python train.py --arch="vit" --model="multi-label audio tagger" --dataset="notes from a synthesiser with random patches" --train_examples=78125 --time_shift_ms=100 --n_mels=64 --hop_length=160 --input="log_mel" --spec_augment=false --win_length=512 --norm="rmsnorm" --norm_position="pre" --activation="quick_gelu" --mlp_ratio=3 --head_dim=32 --fused_qkv=false --bias="none" --qk_norm=false --layer_scale_init=0.1 --parallel_block=false --inner_norm=false --moe="expert_choice" --num_experts=32 --moe_every=2 --expert_mlp_ratio=2 --experts_per_token=2 --shared_expert=false --patch_size=[8, 8] --conv_stem=false --layers=12 --width=128 --positions="sincos" --pooling="mean" --num_labels=29 --mixing="mixup" --residual_init="none" --optimizer="adamw" --lr=0.0017 --beta1=0.9 --beta2=0.999 --eps=1e-06 --grad_clip=0.5 --magnitude_pruning=0.7 --steps=9100 --batch_size=256 --epochs=29.8 --lr_schedule="cosine" --final_lr_fraction=0.01 --warmup_steps=270 --weight_decay=0.4
Rows from block 5 of a small multi-label audio tagger, named by matrix and row number. Rows with one number within an expert belong to one neuron, the router's apart. Each number is 128 + 24 x the weight over its row's rms, rounded and kept within 0 to 255. All counts start at 0. Numbers have three digits each.
After each expert's rows are labels from the 100 clips, of 14848, where the router gives the expert most weight on average: "responds to" is what is common among them; "peak in band" is the frequency band that holds the peak. Only what is clearly more common there than usual is listed. The data: notes from a synthesiser with random patches. In brackets: how many of the 100.
# router: router (model.blocks.5.mlp.router.weight, 32x128), inputs 64-127
# up: expert up (model.blocks.5.mlp.up, 32x256x128), inputs 64-127
# down: expert down (model.blocks.5.mlp.down, 32x128x256, transposed), outputs 64-127

# expert 4
router.4:155171136155162146123128127089076116097113120128093161151069168163128093144128154122166138140111132132115134143155116133151159093133118082112144128125119145119120125111124143097133109152057146
up.0:128128146128160128128128128128176128128117128128128128128169134128128128059128128128128130128128128128128128128128128128128087161128128128128150128128128128115125106128094128045128128128128128
down.0:151076128128111128128128128128121128128128128128143128128142079128226128128083128128089128128121128164128176153128128128128165092128128128050187128128128204128128205128128128128128128128128172
up.1:122121121128066116128128128128128128128128148055128128128128128128128184128128128171102128128128128219166128088136128128128086128128128098128128128137128053128128128128128109128128128127128114
down.1:128128128118128128128128128128128128128128128089132128128128128128128128128128128128137128128163128076128128128077078174128128128128056164128128051065128128128128128128128062128089128128128128
up.2:125128128147128128128179128128128128147128128128128128128128128100113098128113128128128128129128079128128078057128128128174128159064128044174128128128128128128128191175128128128128128128168128
down.2:128090128031087128128128128128128128128128128162128136164147152128073104113094128128128128128128128128098128128088128072128128128096161128128128128064128128097197128128126128128157110095128128
up.3:128155062095128128153155128128088128128132128128128128177128128128128101128128128128128128128193127201221128128128128128094128128187128128128128128155128128128124097128128148120131102128128101
down.3:128169128150128128128128128128128128128060128137128128128128128118072128128128177066128128128128128128191128128128183128206128169128128185128128128097128105128044128128120086128128128128128128
responds to: triangle (88); pad (51); filter motion: fixed filter (41)
peak in band: 2000 to 4000 Hz (62)

# expert 24
router.24:170115147096135101137091128147129128150161127110107110116088119142132124166162119125124098132133140124149151144123173100139093098102129157119080118087123162104154121117083146090102129108094122
up.0:128103110128098067128048128128179128128187155128060138128122128128128128128128128141102128128193128128128192128128128160102128128128128128128128128137128128145147147128101128128128128084128123
down.0:128128134154128128120128128069128128128140130083128128128179128128128128128104168128128128110067100176128128128128165128128128128078128128128117138128128087128150128197128126128128128128128128
up.1:128077128128128128128128128128128128150128213128128128128128128128128128128128128128128128128128128111155077068069128128128128128128128128128128128128128175053128128128097128117128045063130128
down.1:128155128128081168128128128128128128128128101128160128128128136128128128099128141128129128128128127128128128128128128128128128078128128128122128195128128128068128128109174128139116128128128072
up.2:100128128073128128128146128128109128128128128128128128128128128128128128083128128187128128128128128128128128128128068128037128128128128128128163238128128128128128128128128128128128128128128128
down.2:128128128128117128187128128128168158128128123181128157128128128128128128128128128100128081128128128128128128071128128128128128128128128128128128128095128128128128128044128128128128128172128156
up.3:128128128128117079128069128128128128183128158128128128128125128146128128128128089097128081135128165128091109128128128128128128128194128163128128060128128128128172128128128128118128128128059128
down.3:128147128189128128128149090128086159128175128128128128128128128128128203128128122128128096128128130128120128128128083148128128128128128128128087128128176128128128128128128128128128128092128040
responds to: bass register (94); narrow pulse (53)
peak in band: 2000 to 4000 Hz (77)

# expert 3
router.3:076110145107081106158109147066148107126084095084155102135105141133118145182168102104115101122151169072164132115106117127143126149126151121124112111136165160117113120146133125144147097121115154
up.0:102182050128179146143128128128128124191128128128128128128128128128180128083128185128128128177128060147128066128128128128128166128069141128129128128138128128101128128101163128105128128128128128
down.0:128102128128128077156128128128128128128062128094128128128128128128128128128128128076176128128156128128142098128137128128128128128090128128128128128128128128169157128139099128128128134128128128
up.1:128128128128128128141148128128174150128128128128128128167128128128147128128128128128150099073128128178091106168147128128162183164171060069144128128083128161128128128128128128128096200128128084
down.1:128072128094128128128128128128128096173128161128128128137128128089128128128076128162128128128107153140128128128139128128112059128128128128128177128176185173108128128158128128128128128128128128
up.2:055128086128128128047055156128118128128128192164128172128128042128128109110128128128108158128128128128128128128128128128128128128128128143128128044164128128076128120093128128128128138128128128
down.2:105128128116128151128166135102088099128128151128128128179128167144128128110128100128128128188078149128128128128128128128171155128128128128128128128128032178128082128145078075156128099128128082
up.3:128128087128208169128128128128128128069128169128128166128192128101128128128128128128128178128128069128128091096128128177128160150128075128128128128128052128128080128093145166107128128128128128
down.3:065206128128128128203128128128128128128194128128128086128155128128128128128128128024128128128128128128128128110102128161127128128128128128128128128128102128155128128128128128128128128218128163
responds to: echo (63); bass register (62); triangle (35)
peak in band: 4000 to 8000 Hz (69)

# expert 9
router.9:163112160122113112117133152151136133130110155109148144154146100180101115111154097131116143171124153111126138132107119108095097117106113086102115135111147120096146079101108132083116103078075132
up.0:171065159124063103128141203158128128128128128069128181140196122128126128128128083185151128128168128128128128128119113091078128128128151070128143145122128128128136128128121143128128128128124128
down.0:128128128155116182128128064128128128128148128128152164155128119116128153128091170113085111128128113128128100128177091112106126141066104128154128112128128128128145087165141095128128128128128128
up.1:128109128128094119128128142128128128128162128128159128128128128128131128121128128128128128128128128128128086109128128122128159106128151128155140144157128128103145128128128128128128128072135163
down.1:161128128128128128128128128128125128128127128121118179128151128128128174104108128128128128156128107128128072128190128128103128128128100109128128109128083128128128128128128128128128166128128083
up.2:158082128128069128128168175128128161115123110128128128128128128128128128128128128174128080128131032239128128128128128128088128128060128074114123172086128128128115128128128135128128128128128118
down.2:128128128128128128128071128128128149128128074128128128128128128128128128196128141070065128128128128031128128128128128128128128128080071128128062128128159117198154128128156128128136128146128128
up.3:128128128128128129128128182128128128128128128128128128128128128128079128128128128128128128128178071171156128128128128128128128128099126128128128128124128128128128077128088128111128128128095120
down.3:128128128128128128128128128128128128128128079154188128128128081080140128186104144074128128103128128128203128128128127128128128128128128128128098128162155128128128128128128090128128128128128128
responds to: noise (100); swell (56); no filter (50)
peak in band: 500 to 1000 Hz (54)

# expert 22
router.22:146114136138133130127146130166110133084118143135113128097089112112138140127154095154104175124157111158114148141146145112127133141130070132106122066136163137139093140148156106091121121126087078
up.0:128128128092128128128128128128128128128202128128059128128093058128128128128128128084102128128130160149082070128128128128075078086128128130128149128128128206128128128128128126091128128128128128
down.0:128128128128118128128128128128112128096128144129192128128128128128128128083156128128128128131124128128128128145128128128128081128128082128128128128128128128151128128128054251128128128128128108
up.1:128115128128027099128128128128128128128128128128128128128057236128128240075128128128128128128128128195179219128128128128097128128128128128128128128128128128157128128128128128128128128128128122
down.1:128128128128128128128128128128078128128128128128128128210128128128168128128060128128128128128128128128128128128128128128128128128128128128128128000128128166128092128077128128128128128128128128
up.2:128128128128128128128128105128100128152128141128170096133128128128128128133148114150179170079128128128163128175212128128148098170153128128128128128128128128163128128128105068128128190128128128
down.2:128128128155128128065128168128141128128124073128128128065128118128178128143125128128121128128128128128128148128068128128128178066128114128105167128147128125128128128128203134128128128135183158
up.3:128128128128128128128128120139128151128128128128156096183176128078128128128128046128128129128128128128151181101158161128150128103128128128183086128128128134128102128128128128128128128128142128
down.3:128150128153128128128056128128147128128128123100087096128093148128102178134121159128128128124094140128128128112125128128176178128128128128128113128128128100128128128128161066128204128152128093
responds to: drive (68); echo (53); hard sync (52)
peak in band: 250 to 500 Hz (32); 0 to 250 Hz (32)

# expert 30
router.30:130124132128151153119145137083149146142088079133135156106132104111146158078139122137122136078149126127116127098130171109151128098119131093127122177113141139131096103138130129112105154154143147
up.0:126128128128128128128134128128128128128128128128075128128128128128131128128128113128128128128147128196128128123050128128128128128128128128128128128225128128128128140128224066128128128128128128
down.0:043128128204128128128113116128128128128153128128128149128179128128128128128121128128128128128128150128128128128180128181128128128128128128128128128128128128117128128128045143128128128103128128
up.1:128128128128143128128183128128062128075128128128128128069128128128128103206128128128166128128128128082128165128123128128128128128128128128158128128128128128128128128128128128128128128128061128
down.1:128092128128128128075128128182128128128128128128127128062128128128128183128128128166128173128128066128046128128128128117128128052128128128128136128128128128128128128128128106128128171128128140
up.2:128128055128128128128160128128183128128128128128128128128128128128128080182042128128128128128128076128128128128128128128128128128128128165128164128128128128128128128128056128128128128128128128
down.2:176128128128128163066128128128128128128128128128128128128128128128225128128176152128128148128128223128128128128128128128128166101128128128128128128128128128128008128128193128128128128128128128
up.3:060142128075128128128128119175128128128128128128128085080128128155128174128184128128156115128128128128091128128128128128128150128128128128128128128092096128123128090076172128112128128128041135
down.3:146128055128068087161177128143128128198187128128128070144128128128128128090101128128074128098150128128128128128133128128094128124128128150128123128128128128136128128177128128128128128128128128
responds to: narrow pulse (34); pitch class: F# (32)
peak in band: 4000 to 8000 Hz (50); 2000 to 4000 Hz (50)

# expert 10
router.10:106093144136104116120119117143145145111137116111136155116138095166129153144133145145084145147117135148125115109092094140081140139111074104109106096116129124132109145174153099140134120127131061
up.0:030128082128070128128128128128140128211128128128128128128128190128128128128128115191128128128128128128128128032128128128128128128128128128128128128128115128128128141201128128141128128128128128
down.0:128128128128128155128128128128128128128128106128203128128128035128128128128128165128128128128128128128146075128128128128128128188128070128128128087128128128128064128128128128128128128128128044
up.1:128052128128128128128146128101128164128128128128128128128128128073128128113128128128048097128128128128085124085055128128102128089077128128128082128128128128110128128128128128128102077090128102
down.1:128128128128128128077202128203128224128128203128128128128128128078128128197130128128128128128128128128128128158128128128128103128128128128203128128128128128128128128128187128128128131169122160
up.2:128128128160160174128128128128128128095128134128128055112128128128128128128128128128114128128128128040058128128128150128128128126128128128128150128128128128128140107036178128128090112147128128
down.2:092128128152081128128128128103128115128163128128133101128075128081095128121128128128128128128128049128053128128128128128119128128194185128128128121111128128100142128128128154128128126128128105
up.3:128128120128128128128128128128192128128128128128128128128128128128083046082129128128055184128157128190128081128128128128128128128128140120128128128128128128128128128128128054128128106054128128
down.3:128128128128128128128151128128128128128128149128128163114128128128128128128128198128128156128128128128128030128128128128128128128128128128128145128128186128192130165128128128081128146128128128
responds to: no filter (55); saw (39); oscillator: noise (35)
peak in band: 4000 to 8000 Hz (86)

# expert 1
router.1:143110117174111138121110116087106128123120129096179143117090158129125102117108120131112159119175132145141155138179155103121122145141128125121110107117162130155085153169115104130101140116149133
up.0:156159134128108128128128184201128195128206128128128150103096128128161090128128128128128106128149128128128128128173128109128076128176128128108075058128170156096128128128105128128090154098078128
down.0:082128128128128128128139128128128128128128128194160056128182104073128182128128119141128107109128148128128128128098152089128128128073128128128106128135107128128128108128128054128128118128128109
up.1:128137128128075128128128172207077128105166092128163128075128128097128128101140128052128128128128167128123079128158128069128128128128128179128128128128182128088128116128103155128128128106128128
down.1:091130128128128128128128097128128128104128095189155089128143050128128128128128128128109128128167128128146128128128128128128128098128128115128128102128094175128128060161196128128084128128128128
up.2:128132128128128151128128166128202090128128184128101128128128128128164067128128093128128128147128128128128113102128128128178128128128128132128128038194185128128128128184128128099128128104128166
down.2:128161128128128092181128129128128128128128128159128128156162128128077113128128170128128176128128128128128128128119128128200149128128115049128128109058059143128098128128128095128182129128127128
up.3:181209162128128128128128128128128128128181128128128128128178105128138128128128128054128128142128216128128128199168128149128128149199128128128128128128128152128128128128128083128128128128128128
down.3:128128047128138128201128121128128128128128128128128128001128128128128128128183128128149128128128116104086054037128128128128128089150128135128128127128128128128128146128128128128128128128128128
responds to: vibrato (61); envelope: pad (57); harmonic FM (40)
peak in band: 2000 to 4000 Hz (54)

# expert 20
router.20:110125135137101135121122105113135112112197168104114152140110184108113181087172171136096115129102126163115131123146148137117148163108128128119139121123143085149157155117105140146127134147134109
up.0:081128128095075095104128128128183128138087155128128043128169128176128128128128128102128128128163128128128128128112161128128128128128128084128070128128128128128128128108182128155128128128128071
down.0:128190128128184202128128128128138128128128059128128175128128128128128128128128128128128128128128128080128062128128142128128128104128128128128105128128128128071128108128088128128128128128128128
up.1:128128128128128128165128128128128128128128128166128128099072128128128128075128128180128167211088128128128128128077128099154035128128128128172128128178128128113169128128128128084128128098128128
down.1:128128128128190128128128128128128128128128159128167075086128123128128062128128128128177128094189128128128142103128128128128128128128128102079128128128128128182128128128128128128128128060128169
up.2:080128112054128128128128128093128128128128128128107143128128128168173128128128128096128088199128197128159128103110128128128092128128128077128128128128089128128128128078128128128128137128146128
down.2:128128063128169128128128128128128128128128128128128128128128085128216128128134128177128128128160128128128118073128148128128128089128100157128128128169128128128128128139128128114128128054128128
up.3:128128068128128113153128128128128173089128141141193128128128128128070128128128079153128128155128128154128128128128128101166093128128128128171128128163163128128128128165128128088128128115128128
down.3:128128128111128091118159128128128152128085128128163114142128128128148128164117091128167128128184128078128128062128110084128128128123128093128128128128128128128128128128169128128128128128128128
responds to: drive (85); echo (67); narrow pulse (36)
peak in band: 0 to 250 Hz (100)

# expert 28
router.28:138154148137136113097088119127126095083098094125139116102075121187117145147138138134101133158145140124123165147149130132146127060125114127118114098128158104096094088128136131082140109151081089
up.0:062096128099128128128128128128128128191128128128128107128128128128128128128128128189054128161128160128128128128128128120120128128128204175179128128128128128128128081128128180128094128128128128
down.0:128086108128128128164128128128128169128128128144095128098128128128180128156128107128094128128128128074087128128128128013128128067128128128128128168128128128127128128128128128128128145101116128
up.1:128128128129128128128128128128128183128128092098128128128128128128089128067128128128128128128128128128098128128128128128128128073128128128128128128128128051128128128128128128190159128128128128
down.1:116208128128186128128128128128128128042128086128128128128128050128128135128128128128206190128128128128146128128103128128169128128128128008128128098128128104158128128128128128128128174128128128
up.2:128128128128128128128128128128128128193128128172128128128089209128128128128128128128128128128128151186128166128128109128144061038128176128128128023128128128128128128128128128128112128128128128
down.2:128128128128128128128128128128128128128128128128128128128128128128224128205128128128128128128128128128128128128128128091128174105128177128128128205139128160128128128128091128128128128128128128
up.3:107087089128061099128128128128128128128128128128128128128128156128128128216128128128128128174182142128198173128100128067128128137128128163128128128128128128128068128128071128065074128128128128
down.3:128128128128128061089128128128128128128128128128128128128063128128128128128128128128105061128128128128128128128128128128025128128128128128128128128128128128128128186128128128217128128096128088
responds to: swell (100); triangle (59)
peak in band: 4000 to 8000 Hz (54)

# expert 16
router.16:173115170128101112093131152141140104143138136099144137114071127195097122098139125134095150161070135123112166104103113099082138122143129116132127124138147108115109113153162097087128122118129134
up.0:191128128162128128082122128128202128128128178056128128128128146128128098128128167128128128128128128128128171136128128128128128128128128128148128128128156128127099128128198128128109165128128128
down.0:093224061128255128128128128128128128128128128128128128128120098128128128128128128186128128128168128128128128128128171197128128128109128128128128067128156109128128128128056128128128128173128128
up.1:128140128128128101128128121154128128128128128086128128128098128143073065101128193091128155083113128128128128178128128128128128128128128128128128128138128128163172106128128128128128128128187152
down.1:107174049128250189128128128128128151128137128128128128128128107128128128136128128128128055128128128128128036128128154183128128169128098128128122128128128128128128128128110128128107128092128056
up.2:128128128128128128063128128128128128128128128128168154128128097128143070120128128128128128135128128128128128160104128095155128128128128220128128128128128128137182128116128128146128128128128148
down.2:128128081155128162128128128128128142080128140128128128128128130128128128146128128128128097071097128164146087132128152202128128132128088128128084128128128128103084128161157128128128128086128028
up.3:128182128191128128128128069128128166128107076146128128128128128128128128177128128128144138090178128128128128111157155128128085128128128128128079077128113070128128128128070128128128128128128070
down.3:114033212128006042128135128128128128128128128128128128128094128128128128128128128137161157128128128128128128166128083071128120102162136163128128147128128128128128138128128128157190128149128128
responds to: gate (82); filter wobble (42)
peak in band: 2000 to 4000 Hz (65)

# expert 17
router.17:132150122135167143150116093133103109105128145157125113129137101108116119112125119150143132141085140145130120155166122149132100090156154116140148141117096143111138081144106118085109107105102150
up.0:148103128104128128072128128160128128189089128050128128128128128153128128128128106128063090128128128094128128100075128128128109128128128128128128128128164128128135128128128116164128128128163128
down.0:128128128128128154101128128128087076082128128128128128140128165128153128128128128166128128128128128128167128128128128152148128128146128128128090100128128128128128128111128060128128128128128128
up.1:128141126128128097128128128128185128128128128128128128170157171128100073128128091128128128128128128128128128128128156119154148128128128128075104064128128128112128128128128121128131128160096128
down.1:173079128128128128128128128128153128128128128088127128149128128203128128149103128118084128115128128136095094106130128149128128170128103128128128128163211125168168179178128128128128128176128128
up.2:128128128128103156120128128128128108128128072144176128128128128128163084120109128128065128128128147130128128128083128128128151098106128128112115128128128128095096175128128036128128045101136128
down.2:128128062128128128128128128128128140128053128128128128128128128128128147128160128170128128128128151128166128093128128128128128128128128128128104128128077099128032128128128128128128128128128128
up.3:128128128076128128128128200128193128128128128128128057128128128128128128128128054128038128128128128128128128128128128128128128128128128156128128128128128128105128128128128128128071128128128128
down.3:128128128227128169152128042128128128128128075101128128128128062128076128128142128128128128128128128128128128128128128128128128128128155128128043128128128128128128128128128128128128128128128128
responds to: echo (64); pad (57); detuned saws (33)
peak in band: 250 to 500 Hz (68); 0 to 250 Hz (32)

# expert 18
router.18:157101161157120097104128129140104145108095120111126159134110159128145165165112131147107095129121123131134154117137129134097142160094079126110090112105119071152056150121150068157144142135118072
up.0:128128088151128128128128128128128099128128163128073128128154158179089128128128150112128128128128152128128082094070128128128128128093150128128128128128128076128128128106128128128130128084128171
down.0:128155113125128185128157128128128128091128128128122090052128128104092128128128125081128128128182088128116128128047129128139181128128128163128128128173182095128102128128128133060128128092128128
up.1:128128126128128128101080128128128128128087128128065128128128128128128128128128128128128128128089128128128128128128178128128128128168128128128128128128128135128128040115128128080128128128128128
down.1:128152128128128128128128053073128128128128128128122128128092128128128128128128190081128164176128128128128128155128145128144128142128102128128128128159191128128128171093128075128174128128115128
up.2:128093128099112101128128128128128064128128128072094128136128128128128079128114049149105115128128128195128128133128128128147102145128128089128128128128128128128132154128067128141128128128189128
down.2:160128112128128128128097128128128079128176068200128128128128168128116128128128128128109175125128072128128150128128128128128128128128128128118128128085128114066128128071128128137154128128128128
up.3:128084128128128128128128205138128128184128128128128128128128128167128128128128065128117119128128128128128128128128128128128096128128128128128091128097128128128128168128128128156128128128128128
down.3:141171128155128128128128055128128128100128108128140128128078128098128100128128128128128155128128128128128170212129128127128128128186128128113128100128104128128088128128147128128199128128128128
responds to: tremolo (66); noise (57); oscillator: hard sync (26)
peak in band: 500 to 1000 Hz (52); 250 to 500 Hz (45)

# expert 31
router.31:123148115130141127104139150117143135085171146158142130116150129086152088142154151101106157107147110134106112135156143145117162110150147135154153108162133128104134103139158179135122076139089133
up.0:128128128060128086128101107128128128181128128128128128225128128128168128128128128128128128128128128128128128154128128144027128176128128134128128122128128167128128128128100128152128128128128128
down.0:128128093128128106128128186128128128128171128128128128072128128128128128192128128116128128094128128128128166128130128128128128128156128208128128128152128135128128128128128128128128128128128128
up.1:128128128083128049128128128128128128128182128128217128108116128184128128128128128128128128128128128128128128097128097128128128046128128128128128128128128128128128128128128128128128128128120128
down.1:063128128128128128174101081128128128128184128094128128128128128128128128128128128128181199128128128128139128128089128128128128128128128128113128128128093063181128189128128128128128149128128128
up.2:128051128074101098157128128128128175128152164167128128150128128128175151061128128128120075128128128128128128128128076128091074128153128128147128082145128128128128128128128128056128128128128112
down.2:128150128173149128128128128120128128128128128096128128053166151128128128128128128128178128128128128128128128128128128154188185128128124128128128157167090128128128128128128128128128128128128128
up.3:089128128128128128202053063128128128128128128222128128185154040128128128128128128128128134128128128128128128182128163161128128154128128128128128128128128128128128128128128128128128128128128128
down.3:128128128179128128082128145162128128128143128128128128128128128128098115179128128116164128128128128128118128128128128128197128099128128128128128128128168128128128128106128088128128128128128135
responds to: narrow pulse (90); pad (53)
peak in band: 2000 to 4000 Hz (62)

# expert 19
router.19:111127132149127141111144140074124125104127086120171133101082156136099113106116124150142153112121124133125110142125176131163060095091141155135119124127126132128141169139131096139154166115160148
up.0:128128128128128128128128128177112128150128128128128128128128161170082128128128046128128128128128128128128128176128128171128128128128149128128128128128128128122096128128149065128128128128128128
down.0:128128128128128158128156128057084090194128128128128128128128128128128072078048128128128128128128128155128097128128032128128128195157128128128128128128128194128128128128128128128101122128128128
up.1:128128128128129128135128128128167128128091082128128128128182087128128128057128128128128128128073128179128128128128128040128128180128128128143128079120128128128128128128128067128128128128128128
down.1:128150128128128128128128203128128128128128128128128128128128176128132128217128118080128128128128128128128128114148060128128128082128159128128128128128128128128093078128122149128153128151128128
up.2:099128128052128128128128128128076128128128085121128128128128128128128128128178128128128128128128128128195128128128167128128128103128128039128128147128128128128128128067214128156128128128128128
down.2:128181128116128128128128128148128128089128128184128128128128128128060128128128128128128106128128145128148128128128128121165128128128128128128128128128128128128128128128128128128128128128128128
up.3:128128128128128128128128128128128128128128128128128128128101128092128128077128086128128128145185128128128128128128076151128074128128096128128128128128133154128128128070128128100128128128128128
down.3:080180128128076128128128128128128194075175173128128128099128128128193128128148176128128128128128128128128200128128187128128215079128128111128128128128128128128128128160128147128128128128128112
responds to: square (30); pitch class: D (29); harmonic FM (27)
peak in band: 0 to 250 Hz (83)

# expert 29
router.29:112168130091182143122110128127115102176113140133069101161126114179162108135114108150152118146149135132168099115146149137131134140155136092148151128124155155107139084085106168115100118141110148
up.0:126128128103068128128128128128128141128128128128128166128128128128128128128128097128087128128128150128171145128128117128060128128125066114128156128128128108128037128128128128128184088128096082
down.0:080128128128058128116128128128113128128128128128128128145152090128157177128135128128090128128175128032128128113128128128074128128163095128103175128128124128128128128128128128158128128128128069
up.1:171154147128128079128102100160128170128128092128106128128128109204128128128128157128128128128128128128128128128128128128090170128090102102128077128128128081128155128128128128180128104128128108
down.1:128085128072081093128128128128128128128128128128081128085128117123128128083152128153100128128128096128192128128128128107128097128128052128169128128128128123128128128106128128128128187128128079
up.2:128128128128128080100128128107128128128128128056128202128128197128099128100146160172059128128128128174135190128128128156128128183128128128128128128128128084160128158156149128128141128142128087
down.2:128128128154115175099128128128100128088138128128182137128128128128128160128128128145149128149128105128128128128128107128128086128128166128161128128173128066128133128128128128128096128128200128
up.3:128128128128128128128128128167091128128081128128128128128128128128128128128128128128128056128128128128128128128128128128128128095128150106128128128128128128128128128128128128128128128128128128
down.3:128128128128128128128128128128128128128128232128128195128128128128128128128128128158077128128128128128128128128128128128128128128128128128049128128128128128128128128128128128212128053128128128
responds to: bass register (91); gate (79); oscillator: detuned saws (26)
peak in band: 2000 to 4000 Hz (63)